python train.py --model="autoregressive pixel model" --dataset="pixel-art sprites of 400 made-up characters on tiled backdrops" --train_examples=98750 --layers=10 --norm_position="pre" --bias="all" --positions="learned" --tie_embeddings=false --beta1=0.9 --warmup_steps=3080
Rows from block 3, named by matrix and row number. Rows with one number belong to one neuron. Each number is 50 + 12 x the weight over its row's rms, rounded and kept within 0 to 99. All counts start at 0. After the name is the row's rms in percent of the matrix's.
# fc1: MLP up (model.blocks.3.mlp.fc1.weight, 576x192), inputs 96-191
# fc2: MLP down (model.blocks.3.mlp.fc2.weight, 192x576, transposed), outputs 96-191
fc1.121 104:43 49 53 63 58 71 56 24 42 61 42 80 73 54 43 31 48 47 45 49 55 61 52 65 48 59 43 50 40 50 51 61 43 56 54 53 54 24 61 38 30 43 36 57 35 44 65 61 19 60 60 32 62 52 55 66 38 65 53 37 64 88 47 37 38 51 25 67 64 55 49 44 49 58 42 50 39 44 42 53 56 52 30 53 57 26 39 56 44 50 50 54 56 37 56 76
fc2.121 089:47 60 56 32 36 48 46 70 47 49 56 47 59 41 57 51 59 50 63 55 52 27 57 58 58 62 42 45 52 54 47 55 68 26 62 40 66 62 54 39 48 39 48 58 53 56 36 31 64 65 62 71 42 53 36 68 68 51 48 62 31 45 43 41 66 22 71 50 35 58 37 50 47 33 66 53 64 62 67 45 30 57 59 54 43 60 58 25 52 47 67 26 42 35 43 44
fc1.122 096:60 50 54 50 50 64 63 38 38 49 50 56 62 71 40 46 39 61 20 58 75 52 56 39 53 32 55 61 52 44 35 70 43 43 45 61 52 55 25 54 47 52 73 64 15 34 33 69 39 49 41 44 50 52 46 59 44 75 31 55 32 44 45 50 52 51 52 45 57 70 55 68 54 54 48 54 54 66 54 67 30 41 45 56 50 53 53 30 53 50 31 50 51 65 51 29
fc2.122 087:55 54 53 37 39 36 54 74 49 42 74 51 45 08 42 49 38 44 42 63 56 56 50 77 29 32 49 61 60 61 63 59 46 62 70 52 63 37 56 53 36 51 53 54 43 60 50 56 74 37 41 49 56 35 72 47 49 40 61 50 58 24 46 49 28 47 53 61 46 54 60 68 44 47 54 47 40 35 36 46 27 45 47 56 54 45 57 37 46 70 57 30 84 52 43 51
fc1.123 106:41 25 84 63 50 60 45 68 40 43 37 62 58 71 35 41 48 39 24 44 52 57 42 49 66 80 49 39 49 36 46 73 72 62 42 40 55 47 22 52 52 54 51 50 47 58 57 62 50 53 29 71 40 45 46 47 44 64 63 54 47 40 52 49 21 60 52 34 67 38 71 51 45 53 63 50 52 43 47 56 61 58 40 61 80 43 63 36 57 38 45 29 64 57 52 49
fc2.123 108:50 47 38 59 44 66 59 54 44 63 22 30 50 69 49 35 75 63 60 44 45 40 64 52 51 47 50 49 48 54 51 47 71 58 60 37 51 65 66 44 50 37 41 38 33 70 47 41 62 58 68 34 54 47 35 49 53 50 33 47 53 47 41 50 45 54 76 64 35 55 38 47 50 44 27 46 32 42 32 60 30 47 51 71 43 37 56 51 24 64 40 46 52 65 39 51
fc1.124 090:23 21 49 46 50 41 42 53 37 75 47 58 49 78 53 35 56 30 62 60 60 35 39 44 49 49 46 52 62 41 58 55 56 43 27 55 67 38 51 60 61 63 40 52 63 60 52 58 44 42 55 28 55 56 58 43 55 71 49 47 52 46 42 67 45 42 48 52 53 65 51 32 66 65 47 49 43 70 83 57 57 55 24 77 70 40 74 45 66 42 45 34 54 44 61 67
fc2.124 083:62 35 30 49 40 38 42 63 68 49 53 37 46 36 63 49 31 52 31 33 31 35 52 53 60 56 43 45 33 40 73 49 48 39 62 69 32 56 54 37 44 29 60 62 53 62 46 39 74 68 50 53 42 43 70 49 65 59 20 40 66 48 73 53 55 46 69 30 52 33 61 57 59 38 50 45 57 69 27 48 45 51 62 35 50 48 51 63 43 70 45 61 32 38 61 43
fc1.125 094:48 48 34 43 56 60 65 41 28 46 59 55 43 40 64 65 56 46 52 60 54 57 59 54 54 45 53 46 54 40 49 51 40 44 42 75 51 40 50 52 42 44 43 43 44 38 49 50 61 44 50 55 33 57 46 44 53 55 21 45 47 53 52 58 56 34 66 59 29 55 55 62 50 51 66 38 47 68 62 35 62 35 49 48 55 68 61 47 57 45 55 84 50 58 44 36
fc2.125 089:40 54 68 55 37 57 54 60 53 30 47 45 47 41 72 44 43 57 68 39 56 45 52 17 47 49 25 63 57 69 41 65 63 55 57 48 32 55 48 58 64 32 58 49 52 52 52 53 67 65 45 47 49 48 61 60 73 37 47 64 61 48 49 65 51 57 60 62 60 48 45 28 60 55 48 46 50 42 31 55 36 49 68 73 46 36 63 41 40 62 42 56 40 53 54 73
fc1.126 127:68 50 49 47 47 48 49 64 50 44 27 50 59 54 64 42 60 30 45 47 60 49 54 43 58 37 57 42 81 38 61 66 46 60 53 30 52 59 43 22 46 61 47 55 68 77 66 69 61 55 41 56 50 55 23 67 49 71 61 74 53 60 62 70 32 55 48 46 64 41 59 37 60 35 48 48 36 54 44 47 54 63 33 43 34 35 48 61 58 65 52 29 63 64 69 49
fc2.126 145:23 52 51 58 61 46 44 31 37 43 66 35 57 60 45 57 54 68 43 66 64 51 66 77 60 50 61 61 24 49 41 43 58 51 36 60 47 61 42 56 52 39 65 48 41 30 30 34 42 66 55 43 49 29 61 43 58 45 50 49 41 45 29 41 60 43 42 55 43 53 34 55 29 71 48 41 70 32 58 47 37 48 59 44 77 51 48 55 51 44 50 70 53 44 41 45
fc1.127 118:33 58 54 40 69 38 46 67 36 43 52 59 49 48 43 64 52 41 66 49 42 40 27 34 72 35 45 44 43 55 57 52 40 61 31 42 42 32 44 37 50 34 70 74 51 40 50 43 34 65 59 31 39 63 38 51 59 51 58 62 51 72 48 66 34 73 31 53 26 50 74 42 47 40 37 31 43 48 55 54 40 58 33 61 55 41 55 55 57 38 37 58 44 47 61 43
fc2.127 119:58 52 35 57 40 40 34 41 57 64 47 30 44 72 64 32 52 59 45 43 62 45 55 55 59 37 47 60 92 67 67 73 57 44 53 21 56 60 53 51 46 53 39 39 42 37 53 52 50 44 55 80 54 30 42 53 45 42 48 55 43 39 40 67 40 49 31 38 41 47 28 49 53 48 23 40 45 46 39 51 45 55 51 35 44 43 73 34 56 64 47 41 53 66 62 58
fc1.128 107:48 53 53 61 77 44 52 55 27 42 39 74 45 70 36 28 65 54 48 33 49 54 36 46 58 47 31 49 27 48 70 61 51 46 31 58 59 41 49 50 51 39 72 83 57 56 51 40 48 51 50 26 41 69 42 52 66 27 55 60 59 52 34 65 27 54 28 39 40 42 78 52 52 40 27 37 68 38 56 57 48 55 56 63 72 49 61 56 53 31 47 60 51 40 76 75
fc2.128 099:51 53 50 30 52 43 33 62 45 50 49 40 60 54 62 33 74 52 49 49 43 61 56 48 39 22 43 29 63 36 55 45 50 46 70 51 45 53 43 28 51 59 58 38 34 48 56 52 48 59 47 70 37 47 51 64 32 46 62 54 64 43 53 61 44 59 44 38 66 49 39 42 52 60 63 40 46 59 31 38 59 56 40 30 38 53 75 43 49 57 49 43 63 36 70 53
fc1.129 107:51 58 54 59 60 34 47 53 46 46 46 45 38 46 33 53 55 57 32 73 71 51 40 46 45 53 49 62 49 53 57 85 41 78 47 25 19 57 31 55 42 21 60 71 54 52 38 54 42 69 45 42 63 55 28 63 59 47 42 64 64 47 71 38 50 51 51 55 55 39 51 30 54 52 45 45 43 65 55 49 47 62 38 45 38 47 54 50 65 56 52 48 40 63 64 33
fc2.129 106:58 47 36 39 27 68 39 54 62 47 49 49 45 58 47 54 49 51 26 47 43 42 22 43 62 47 53 65 53 54 67 45 53 45 53 65 49 66 30 50 67 37 22 54 63 27 59 42 65 49 48 51 56 34 44 48 50 40 37 48 68 54 45 55 38 70 43 47 50 51 42 58 57 57 30 65 45 41 46 47 49 36 62 62 45 54 61 39 64 49 55 53 43 51 47 80
fc1.130 101:63 38 57 44 50 62 26 65 62 47 54 63 76 68 66 29 61 60 52 58 50 47 47 49 54 57 47 40 40 47 35 41 51 60 45 49 35 52 52 59 56 75 67 41 51 74 59 47 45 46 40 37 21 64 52 41 77 35 22 54 36 41 46 55 77 39 68 49 64 41 45 48 77 46 31 39 65 28 44 41 50 55 66 56 47 30 55 59 51 52 50 45 73 50 43 38
fc2.130 107:59 58 27 53 34 30 55 39 40 47 67 40 43 36 48 37 57 42 54 13 55 49 31 46 55 46 50 42 62 54 39 60 37 63 51 62 51 33 39 37 37 39 49 50 47 29 54 57 47 67 57 44 53 54 61 59 39 64 52 37 61 58 39 49 44 36 44 67 46 58 40 62 49 72 78 61 47 67 41 46 60 58 21 58 50 61 52 51 67 46 46 34 51 55 74 61
fc1.131 100:37 41 55 59 65 38 58 35 25 54 54 36 52 33 32 48 52 31 39 57 54 61 49 51 46 36 63 46 50 46 63 81 38 43 41 54 52 34 50 52 49 73 56 44 32 52 61 44 25 59 52 72 34 76 49 61 74 58 28 55 41 43 72 61 46 25 45 57 72 52 61 41 58 63 63 30 57 56 43 48 51 48 53 63 62 47 36 49 48 48 56 57 61 61 38 57
fc2.131 091:33 39 28 64 59 51 57 44 58 41 60 26 49 44 49 43 35 58 52 61 68 75 31 50 50 35 46 79 49 53 56 27 62 53 31 57 57 65 48 52 60 55 32 56 53 39 35 33 62 49 52 41 28 51 57 46 38 71 29 36 45 35 44 49 42 62 39 64 45 37 44 50 44 59 70 66 55 57 50 49 50 55 74 42 69 54 61 73 52 39 55 64 49 48 50 50
fc1.132 091:28 68 44 63 59 74 67 46 49 49 37 75 37 74 44 44 41 56 45 46 51 48 44 48 55 50 47 45 56 56 25 37 57 50 53 38 59 45 32 59 61 44 46 51 46 64 58 41 50 54 49 26 36 46 49 76 44 49 68 42 36 47 44 68 42 44 50 49 64 47 64 42 66 32 55 54 63 59 64 67 41 49 49 67 44 55 37 31 54 39 44 34 35 70 56 34
fc2.132 091:54 48 56 32 48 30 39 48 38 35 78 51 61 23 47 57 42 48 61 28 44 52 53 45 40 60 71 48 47 40 63 72 49 59 46 50 21 42 65 42 37 46 47 66 46 35 29 68 54 31 56 52 57 60 62 51 55 38 45 52 81 44 56 41 41 47 57 48 46 53 52 58 51 52 62 69 57 63 58 42 41 50 53 29 44 61 65 61 41 81 66 60 52 47 41 44
fc1.133 103:39 51 54 79 62 57 51 35 42 66 54 40 40 44 34 27 54 56 31 64 64 45 62 73 48 47 54 64 50 55 41 43 45 44 51 44 66 46 52 62 50 42 37 43 52 50 70 44 42 45 36 48 52 84 35 65 61 40 55 64 39 73 34 65 49 68 32 46 35 43 57 47 53 39 52 52 54 65 56 59 59 64 49 57 58 46 71 65 42 29 26 55 63 53 33 58
fc2.133 112:57 43 48 28 42 59 54 42 48 40 59 37 61 43 62 61 73 33 65 34 69 56 53 40 68 58 42 33 68 33 60 42 31 39 42 57 45 48 42 45 59 31 53 53 64 54 49 62 45 57 69 55 46 12 46 27 21 53 57 48 49 41 66 40 56 48 52 44 57 39 30 57 46 66 56 62 41 51 56 54 50 47 68 32 57 53 62 25 49 67 63 46 42 49 61 36
fc1.134 098:44 39 33 60 70 62 71 33 43 49 35 55 44 31 25 53 67 59 42 42 61 72 60 48 53 48 38 32 46 56 44 60 31 39 59 52 52 46 44 60 37 54 66 74 34 51 50 37 31 73 37 26 45 41 62 73 72 47 39 47 61 47 32 43 59 52 48 50 43 54 66 26 51 40 48 35 61 82 42 66 45 46 41 36 34 56 43 75 29 44 52 74 64 69 33 59
fc2.134 097:37 52 76 55 64 44 48 43 45 65 51 49 46 53 63 42 38 57 51 52 51 35 46 68 66 45 55 64 47 41 44 36 65 69 41 47 63 66 63 35 66 28 52 42 73 55 49 36 58 64 47 51 66 70 42 53 43 44 41 39 45 37 30 43 32 39 56 68 50 43 43 63 48 52 59 63 60 39 44 40 60 44 47 65 61 23 47 23 67 52 36 36 56 41 59 44
fc1.135 096:60 38 21 59 62 60 40 43 63 40 15 49 61 54 48 49 81 61 47 69 47 57 55 65 22 74 34 42 41 46 59 58 24 52 49 63 44 59 53 53 72 40 48 61 47 76 60 58 58 50 60 49 53 50 54 32 61 50 59 44 59 56 50 32 48 57 67 40 54 47 67 70 49 48 42 48 53 60 78 47 40 24 36 29 30 45 29 67 65 39 55 58 66 43 37 33
fc2.135 099:54 74 59 18 55 38 18 57 38 79 44 38 48 45 37 62 39 52 52 38 41 48 42 26 60 55 61 58 49 53 62 54 72 57 57 43 53 41 73 60 39 56 66 44 52 53 66 52 49 53 57 44 44 56 44 46 70 51 47 46 44 49 29 49 47 44 58 68 28 48 53 49 47 51 61 38 64 32 25 46 45 61 46 68 50 43 61 43 43 67 62 42 52 57 51 64
fc1.136 097:52 64 41 31 68 53 47 46 42 46 39 47 52 37 53 46 45 44 51 32 57 40 55 40 57 58 56 44 69 45 39 51 36 55 46 48 60 59 48 39 51 47 54 56 77 44 60 54 43 33 58 61 42 45 54 58 62 40 46 60 40 45 21 61 51 46 47 43 47 51 56 60 57 57 63 28 71 49 81 56 65 70 39 75 62 59 61 44 63 57 47 45 43 63 68 46
fc2.136 085:44 35 49 38 49 34 60 68 44 44 59 74 65 61 67 40 49 59 51 55 35 36 49 50 39 48 40 46 51 34 52 62 62 42 44 63 49 57 43 71 49 38 59 38 28 43 55 42 54 43 46 54 52 49 42 40 42 49 48 52 57 75 56 57 24 64 47 36 51 39 59 37 59 49 47 33 29 61 43 47 43 46 33 51 52 42 27 63 43 69 69 69 52 49 45 59
fc1.137 098:37 44 36 51 55 39 59 52 32 55 49 39 34 44 43 55 58 61 68 36 53 42 41 63 37 43 57 60 49 39 68 59 61 78 60 38 41 47 68 60 55 55 26 39 73 72 61 50 34 60 73 61 40 50 42 55 60 53 62 52 41 52 49 38 34 56 60 54 36 49 66 48 70 43 39 45 70 37 57 20 31 59 39 59 38 37 56 56 49 51 35 41 35 45 73 58
fc2.137 100:77 40 64 48 52 55 48 43 55 61 58 68 72 53 61 27 34 51 39 58 48 36 52 55 70 51 31 60 50 53 50 38 34 47 48 48 58 32 45 46 30 50 45 62 47 66 42 52 58 43 34 35 45 48 55 34 52 37 41 54 53 61 49 57 44 44 68 16 65 33 56 76 34 51 50 48 31 33 43 55 80 42 39 51 74 47 50 36 43 57 43 67 83 50 41 53
fc1.138 089:56 44 58 56 52 75 40 32 54 61 41 61 46 76 50 62 55 52 58 41 41 34 74 54 49 63 59 16 58 27 39 44 54 46 48 49 52 39 65 70 44 74 45 35 41 74 56 40 42 65 56 39 42 41 41 53 38 44 68 56 55 30 75 41 52 55 52 46 57 55 70 43 52 41 35 57 46 59 72 41 48 40 56 37 48 59 46 57 42 46 67 76 74 53 33 29
fc2.138 095:55 61 62 31 49 30 26 61 61 44 60 47 55 44 27 46 54 49 52 68 51 45 41 48 55 47 61 64 32 48 49 34 49 60 68 47 28 28 42 41 49 51 51 64 51 48 37 28 66 46 21 62 32 61 49 49 79 65 45 51 59 51 48 49 65 38 55 50 49 31 40 53 57 68 45 48 35 68 52 39 53 67 52 57 48 43 47 54 55 40 29 31 44 66 56 74
fc1.139 106:43 44 49 65 52 56 65 31 48 43 63 91 59 39 45 50 88 72 72 62 55 69 37 49 72 63 30 45 41 61 49 53 45 36 41 55 38 52 41 72 49 53 51 59 53 46 53 43 26 38 17 35 36 64 50 53 71 47 56 55 44 54 34 53 45 61 39 35 50 57 59 46 35 43 43 45 60 82 40 47 41 51 38 32 49 55 53 61 43 36 53 67 43 48 37 55
fc2.139 116:58 47 56 42 48 44 34 45 66 50 35 28 47 47 58 51 37 20 44 48 56 25 40 56 39 46 71 42 70 50 64 60 61 52 47 53 56 55 57 48 53 61 47 48 37 71 55 45 81 47 82 42 52 61 43 58 32 74 49 53 62 44 66 43 65 48 63 51 39 38 51 35 63 58 44 51 51 37 55 56 50 37 40 57 58 43 53 09 77 48 53 43 63 63 62 37
fc1.140 102:49 38 45 58 55 41 42 26 44 71 55 83 55 49 46 44 57 35 43 39 36 25 61 56 45 65 62 42 34 37 45 55 64 51 70 45 45 54 56 62 39 68 50 48 61 60 77 42 35 44 60 47 33 67 49 53 43 49 36 63 57 45 43 44 54 31 37 42 47 66 50 59 39 33 18 39 81 53 56 64 51 42 22 49 61 46 44 54 59 46 66 46 20 53 36 49
fc2.140 096:39 45 61 49 39 74 47 56 44 47 54 30 45 69 63 31 48 66 55 45 68 59 54 49 63 46 30 51 43 56 54 51 52 68 24 35 38 37 45 66 63 36 46 42 57 53 36 42 54 51 47 32 63 51 59 58 40 56 49 51 59 54 37 53 33 60 65 44 71 51 50 25 60 67 59 50 38 34 74 46 44 55 72 41 47 49 60 44 62 49 31 33 77 51 53 53
fc1.141 093:31 53 57 60 59 47 58 20 47 45 55 46 67 57 37 43 51 73 48 49 42 58 59 72 60 59 55 31 55 27 36 66 55 49 70 63 29 52 46 41 59 51 48 75 55 79 22 50 54 55 49 47 53 74 24 58 43 77 65 42 42 33 57 59 63 59 41 40 57 30 51 45 55 53 71 48 58 23 58 60 57 32 44 56 40 56 70 69 42 27 48 52 50 46 66 41
fc2.141 094:52 40 56 49 58 52 38 79 63 36 45 55 42 45 49 64 64 76 42 33 33 48 13 57 60 34 49 59 24 47 66 35 54 35 27 75 28 78 56 55 43 69 58 46 64 47 39 55 42 38 46 48 52 34 46 41 51 43 55 49 45 43 32 49 69 52 52 56 51 53 47 55 40 48 69 37 40 52 36 35 55 46 71 66 55 57 51 45 39 68 49 60 42 34 47 51
fc1.142 110:55 48 26 68 53 76 42 44 37 48 36 60 43 70 44 36 50 24 29 40 57 22 70 59 38 41 69 49 67 47 50 45 62 70 66 59 41 68 52 59 66 76 48 47 57 58 70 43 52 52 64 45 34 56 31 49 38 46 53 57 47 35 52 57 43 44 36 42 47 67 54 49 51 45 35 57 60 29 55 58 40 54 59 34 64 42 51 29 54 59 56 35 62 57 47 29
fc2.142 113:38 59 65 40 53 43 55 50 54 43 58 43 54 50 59 37 45 55 49 61 60 53 40 44 47 42 43 56 41 77 64 71 46 47 47 43 43 57 38 43 60 39 42 51 52 32 57 36 18 42 45 39 76 35 49 73 34 64 55 59 47 58 29 44 68 43 52 39 71 47 42 22 49 56 45 31 39 51 59 43 48 75 49 60 38 56 53 76 37 50 46 33 65 51 60 44
fc1.143 125:65 50 53 38 61 58 60 49 44 34 47 45 49 69 44 49 51 41 49 48 48 59 36 37 50 42 53 40 40 51 69 71 41 62 34 39 23 51 35 45 55 38 71 76 53 40 55 48 58 83 43 33 37 57 59 55 38 48 44 47 68 42 56 58 38 58 48 36 67 40 32 52 52 60 38 46 55 51 35 55 59 29 32 50 51 55 52 44 74 66 68 39 40 62 74 46
fc2.143 113:34 49 46 52 47 54 42 49 53 73 53 57 42 21 47 44 43 59 41 66 73 33 68 62 46 59 47 54 58 42 37 42 50 56 60 63 62 37 66 45 42 58 34 51 57 60 46 51 27 25 64 49 49 50 32 52 74 58 55 61 42 61 41 36 56 31 43 66 25 53 58 42 43 55 64 54 52 61 52 43 51 55 66 39 39 44 56 71 18 46 27 53 60 40 28 42
fc1.144 112:47 25 59 67 52 67 53 21 36 52 51 37 74 39 33 39 93 53 37 62 46 49 61 73 50 56 49 33 55 41 47 47 28 30 59 57 63 30 42 49 47 64 64 38 48 62 45 44 59 51 29 70 65 66 54 59 50 37 29 52 44 47 59 46 43 49 64 49 38 14 51 45 58 58 36 43 51 60 34 61 54 62 43 36 32 73 57 34 36 44 31 48 71 59 63 61
fc2.144 117:65 36 39 77 57 45 71 51 53 54 50 51 52 48 40 53 35 70 46 48 66 51 41 50 71 42 39 37 41 29 53 47 55 56 41 57 70 60 50 48 63 64 68 48 56 52 61 59 44 37 44 63 49 68 43 38 45 53 63 47 56 54 52 27 44 52 56 30 33 65 46 53 30 65 30 40 67 47 66 46 43 64 62 46 47 54 62 26 83 44 51 42 61 34 46 51
fc1.145 089:40 58 53 55 45 72 67 66 61 56 58 57 70 73 57 46 44 48 39 50 36 50 31 39 55 39 37 42 64 44 61 57 61 58 61 50 15 29 46 43 49 39 55 35 49 26 39 53 65 42 76 50 35 77 32 57 62 60 39 35 37 57 34 40 40 57 53 36 25 56 56 51 60 39 53 40 64 42 62 61 59 42 59 47 32 66 81 26 50 50 38 60 64 46 45 53
fc2.145 092:46 46 34 49 69 35 53 52 67 41 51 43 61 53 43 80 65 48 49 60 32 72 36 68 56 35 39 59 39 68 31 55 54 42 44 48 40 36 47 51 51 37 53 44 42 39 32 43 60 40 26 54 41 32 56 42 47 30 46 38 23 41 45 46 59 41 62 41 45 53 59 59 50 53 45 40 53 40 67 53 58 46 53 62 59 67 55 72 64 32 28 47 43 30 70 53
fc1.146 088:52 44 34 53 57 44 66 65 39 51 39 54 50 53 48 38 55 53 50 40 89 37 50 39 57 55 46 35 48 24 62 71 46 65 38 58 47 27 37 71 57 65 73 71 50 53 43 48 33 58 58 55 41 36 61 50 80 48 51 38 55 41 46 44 46 64 65 52 73 57 37 49 46 50 35 44 46 46 77 56 33 62 64 58 70 60 43 54 33 45 49 52 57 61 44 42
fc2.146 086:43 64 54 55 56 71 30 37 60 61 54 18 41 47 45 48 51 53 34 50 44 67 56 55 58 44 61 63 61 50 34 40 73 25 40 45 63 61 51 62 52 44 49 60 25 41 50 33 33 71 60 42 57 37 50 49 38 68 41 46 59 45 74 41 49 57 45 39 41 38 51 47 46 47 34 37 61 55 33 57 56 64 52 55 74 46 43 41 64 46 24 57 39 51 36 47
fc1.147 084:50 33 50 67 50 73 38 53 57 67 36 42 56 53 55 37 60 71 39 26 27 25 65 43 29 63 60 49 64 62 21 50 43 65 43 49 53 72 26 75 53 49 57 44 25 54 33 42 74 53 45 41 46 40 53 55 66 44 36 43 42 55 64 51 17 36 58 39 60 64 54 65 57 49 25 46 51 47 40 52 62 50 55 38 37 49 63 63 52 61 45 57 39 41 54 57
fc2.147 093:52 55 65 45 53 49 49 38 50 72 60 81 63 50 49 40 43 38 63 71 63 58 54 29 55 59 53 37 37 42 59 61 54 40 38 48 52 28 55 35 53 59 50 54 55 63 66 64 18 60 51 35 50 46 36 26 28 48 65 59 51 37 49 50 70 66 54 68 57 39 42 53 44 58 67 53 35 62 54 40 35 47 46 52 48 48 51 28 51 32 48 52 56 46 43 70
fc1.148 100:55 49 66 43 61 44 39 60 35 40 54 34 63 36 39 54 62 74 54 63 58 68 55 28 58 70 48 63 61 61 60 50 29 47 31 37 52 35 29 35 30 42 35 63 54 52 24 30 54 57 42 37 62 49 39 58 59 64 30 51 52 40 54 51 56 64 79 42 71 25 41 41 55 49 60 44 44 52 58 64 64 65 61 46 39 56 50 47 45 39 45 63 61 69 52 65
fc2.148 095:51 64 47 32 33 50 56 58 57 56 57 31 62 65 52 40 74 52 70 31 66 60 37 53 57 40 29 68 60 62 63 49 71 59 50 61 54 73 48 62 51 61 34 51 49 56 36 48 59 59 74 42 48 60 21 42 37 55 67 47 52 40 51 58 45 35 50 59 33 37 39 43 59 64 39 52 60 34 57 47 50 51 60 56 51 59 37 58 49 46 52 50 50 48 47 61
fc1.149 112:53 40 59 52 57 56 34 52 50 45 52 43 58 83 39 39 52 56 18 55 69 41 56 68 70 68 41 56 47 33 35 53 68 59 61 39 39 48 36 53 50 56 46 54 52 45 52 70 51 46 51 77 42 49 43 62 49 35 29 47 58 45 41 47 49 63 47 39 55 27 61 53 57 56 58 60 46 43 51 43 54 35 57 33 56 47 58 47 67 52 31 39 59 53 47 51
fc2.149 127:51 49 37 50 50 69 47 60 36 43 37 49 37 49 49 53 51 48 63 40 31 48 64 52 47 30 48 49 48 37 57 48 60 47 47 22 44 79 71 65 56 48 52 43 30 59 22 47 50 58 55 58 36 48 36 35 63 47 40 57 43 58 39 35 42 53 53 50 51 63 33 81 52 37 38 23 39 37 11 61 43 54 49 55 39 42 29 50 46 55 40 67 40 64 27 58
fc1.150 090:34 37 44 55 47 57 58 65 53 67 63 47 49 68 52 54 66 30 65 47 47 44 68 58 66 60 41 49 47 56 61 45 62 51 49 50 44 40 52 68 44 26 35 42 54 63 29 36 31 49 52 45 46 46 28 52 43 69 64 57 41 57 37 28 45 40 46 48 60 63 63 34 59 46 75 50 41 37 62 66 43 51 57 33 29 53 33 51 33 45 46 47 64 44 47 73
fc2.150 087:44 67 34 43 44 49 20 49 56 39 48 44 50 39 51 44 67 50 29 48 69 56 45 80 50 50 68 51 71 49 40 43 38 75 36 45 45 51 35 39 49 51 59 56 41 50 58 61 52 46 51 46 41 50 29 67 54 42 39 59 22 64 51 60 58 43 54 70 35 62 57 44 86 50 55 58 73 66 30 56 64 52 58 46 54 42 46 47 46 44 48 45 59 44 48 47
fc1.151 085:31 64 48 53 61 70 29 75 51 35 51 59 57 54 48 55 78 62 41 47 45 67 47 67 57 60 36 51 34 59 48 60 57 40 46 41 43 18 47 48 33 63 50 51 65 46 57 52 47 43 71 47 45 56 46 65 51 36 62 36 58 54 51 37 56 57 17 38 64 45 38 60 52 54 54 38 57 48 49 45 40 50 39 35 68 73 37 56 57 38 53 40 50 71 48 36
fc2.151 088:52 35 39 48 57 28 30 49 44 45 42 59 55 51 31 70 68 40 34 45 62 43 48 48 31 56 55 44 64 42 47 38 35 47 50 71 48 44 54 51 44 54 62 59 50 52 64 50 53 59 33 67 56 59 51 52 45 65 18 42 32 56 27 42 65 38 74 51 39 45 76 42 74 40 61 47 33 41 40 48 61 37 84 66 41 49 48 48 45 55 52 41 43 53 52 64
fc1.152 093:52 51 40 45 54 60 11 44 43 54 45 57 54 56 36 52 62 41 48 42 41 44 41 54 61 64 72 55 45 39 57 47 59 57 31 55 58 45 40 64 36 71 62 70 42 62 67 44 52 57 39 13 56 50 63 45 57 70 58 68 46 60 43 40 49 50 49 29 50 40 63 61 45 45 47 60 52 37 30 67 32 45 42 28 68 51 39 41 48 45 26 34 52 66 50 69
fc2.152 090:42 55 56 59 46 42 42 33 56 45 38 46 62 52 53 60 34 55 57 61 35 50 47 65 25 54 66 35 61 68 58 46 54 55 28 68 42 54 58 63 50 58 60 41 47 58 81 70 41 69 53 37 47 60 59 43 61 33 63 40 35 51 60 26 61 51 69 49 48 52 51 54 26 45 50 59 59 51 55 37 66 42 56 49 69 53 61 74 34 77 36 34 39 43 60 58
fc1.153 098:40 53 60 67 64 39 43 55 40 34 60 47 52 35 38 55 49 53 54 41 60 37 46 32 51 32 53 42 61 36 41 52 66 58 43 57 40 50 40 61 37 59 49 64 62 60 51 40 45 72 44 57 41 50 43 47 72 60 54 44 32 55 39 57 35 50 49 51 53 38 56 69 62 35 57 34 44 72 60 56 64 61 79 55 41 45 48 67 69 54 57 60 33 57 46 43
fc2.153 096:51 57 56 42 26 36 55 44 41 43 46 42 67 43 48 70 18 58 65 58 60 68 72 32 36 49 62 28 41 43 46 72 41 46 32 49 56 30 53 43 72 53 35 54 40 67 53 64 62 39 64 47 58 49 37 75 46 57 33 71 50 63 59 37 45 57 48 45 50 76 62 36 45 62 39 42 52 63 56 38 42 50 51 39 62 37 62 27 42 73 61 60 85 42 41 50
fc1.154 087:59 57 42 52 59 49 69 50 24 72 56 36 62 76 46 46 55 65 27 58 59 64 47 48 33 52 73 70 40 60 62 58 44 44 48 53 49 44 39 60 52 39 33 67 36 44 52 66 29 50 54 62 63 65 36 55 67 31 58 55 56 64 67 54 27 54 54 37 51 52 61 49 53 52 35 50 69 39 47 53 39 48 54 61 62 47 38 35 21 58 44 51 46 59 62 40
fc2.154 092:44 42 38 53 64 24 42 52 57 49 39 51 59 35 52 60 44 54 41 32 57 31 78 52 57 51 60 30 63 45 45 50 29 40 38 39 50 46 55 33 39 49 48 48 35 59 55 35 39 46 40 47 21 50 40 50 47 85 55 54 57 22 45 66 46 57 46 63 39 42 41 48 46 43 49 35 27 61 62 52 50 46 35 35 51 55 73 87 62 48 49 50 45 49 38 56
fc1.155 090:41 30 44 56 53 53 41 66 38 50 40 51 67 50 27 42 61 52 49 25 62 66 61 45 32 37 66 42 48 27 44 56 42 39 81 30 55 49 57 51 27 41 42 58 73 73 63 56 50 47 56 29 62 68 38 82 56 57 49 34 42 43 52 50 65 43 48 60 59 53 41 51 71 41 42 58 54 68 55 39 53 46 69 43 53 56 74 57 61 31 76 72 61 36 55 43
fc2.155 084:47 51 37 42 55 52 35 28 37 52 23 39 45 51 45 37 42 77 42 49 62 40 34 68 59 52 31 56 52 51 61 59 58 45 44 49 57 49 52 62 51 35 46 37 52 54 29 62 52 73 28 67 31 47 56 39 38 54 44 57 69 48 48 60 39 53 90 27 30 56 70 36 46 70 66 53 57 49 54 37 41 40 72 79 39 41 46 56 39 51 42 34 37 61 54 70
fc1.156 096:37 53 45 61 81 41 52 63 30 63 57 48 58 72 32 57 64 61 28 42 63 67 51 41 46 57 56 64 38 45 55 54 44 49 50 46 31 28 79 47 36 40 31 52 41 35 51 61 43 41 51 30 55 41 29 41 40 59 58 62 62 65 52 32 46 64 46 66 45 52 56 53 51 26 36 35 28 55 43 56 66 62 45 59 61 58 57 45 32 57 32 51 52 62 39 52
fc2.156 094:50 69 40 52 52 42 65 43 59 88 45 54 46 36 58 47 58 47 63 36 35 50 46 66 52 53 82 55 44 41 49 50 59 45 50 45 68 61 47 52 45 37 63 45 58 75 56 44 76 62 29 38 69 62 38 18 42 55 60 56 59 51 55 65 39 40 43 57 35 52 47 55 51 30 53 39 50 37 56 49 38 51 49 44 68 32 51 60 44 48 52 57 46 48 48 41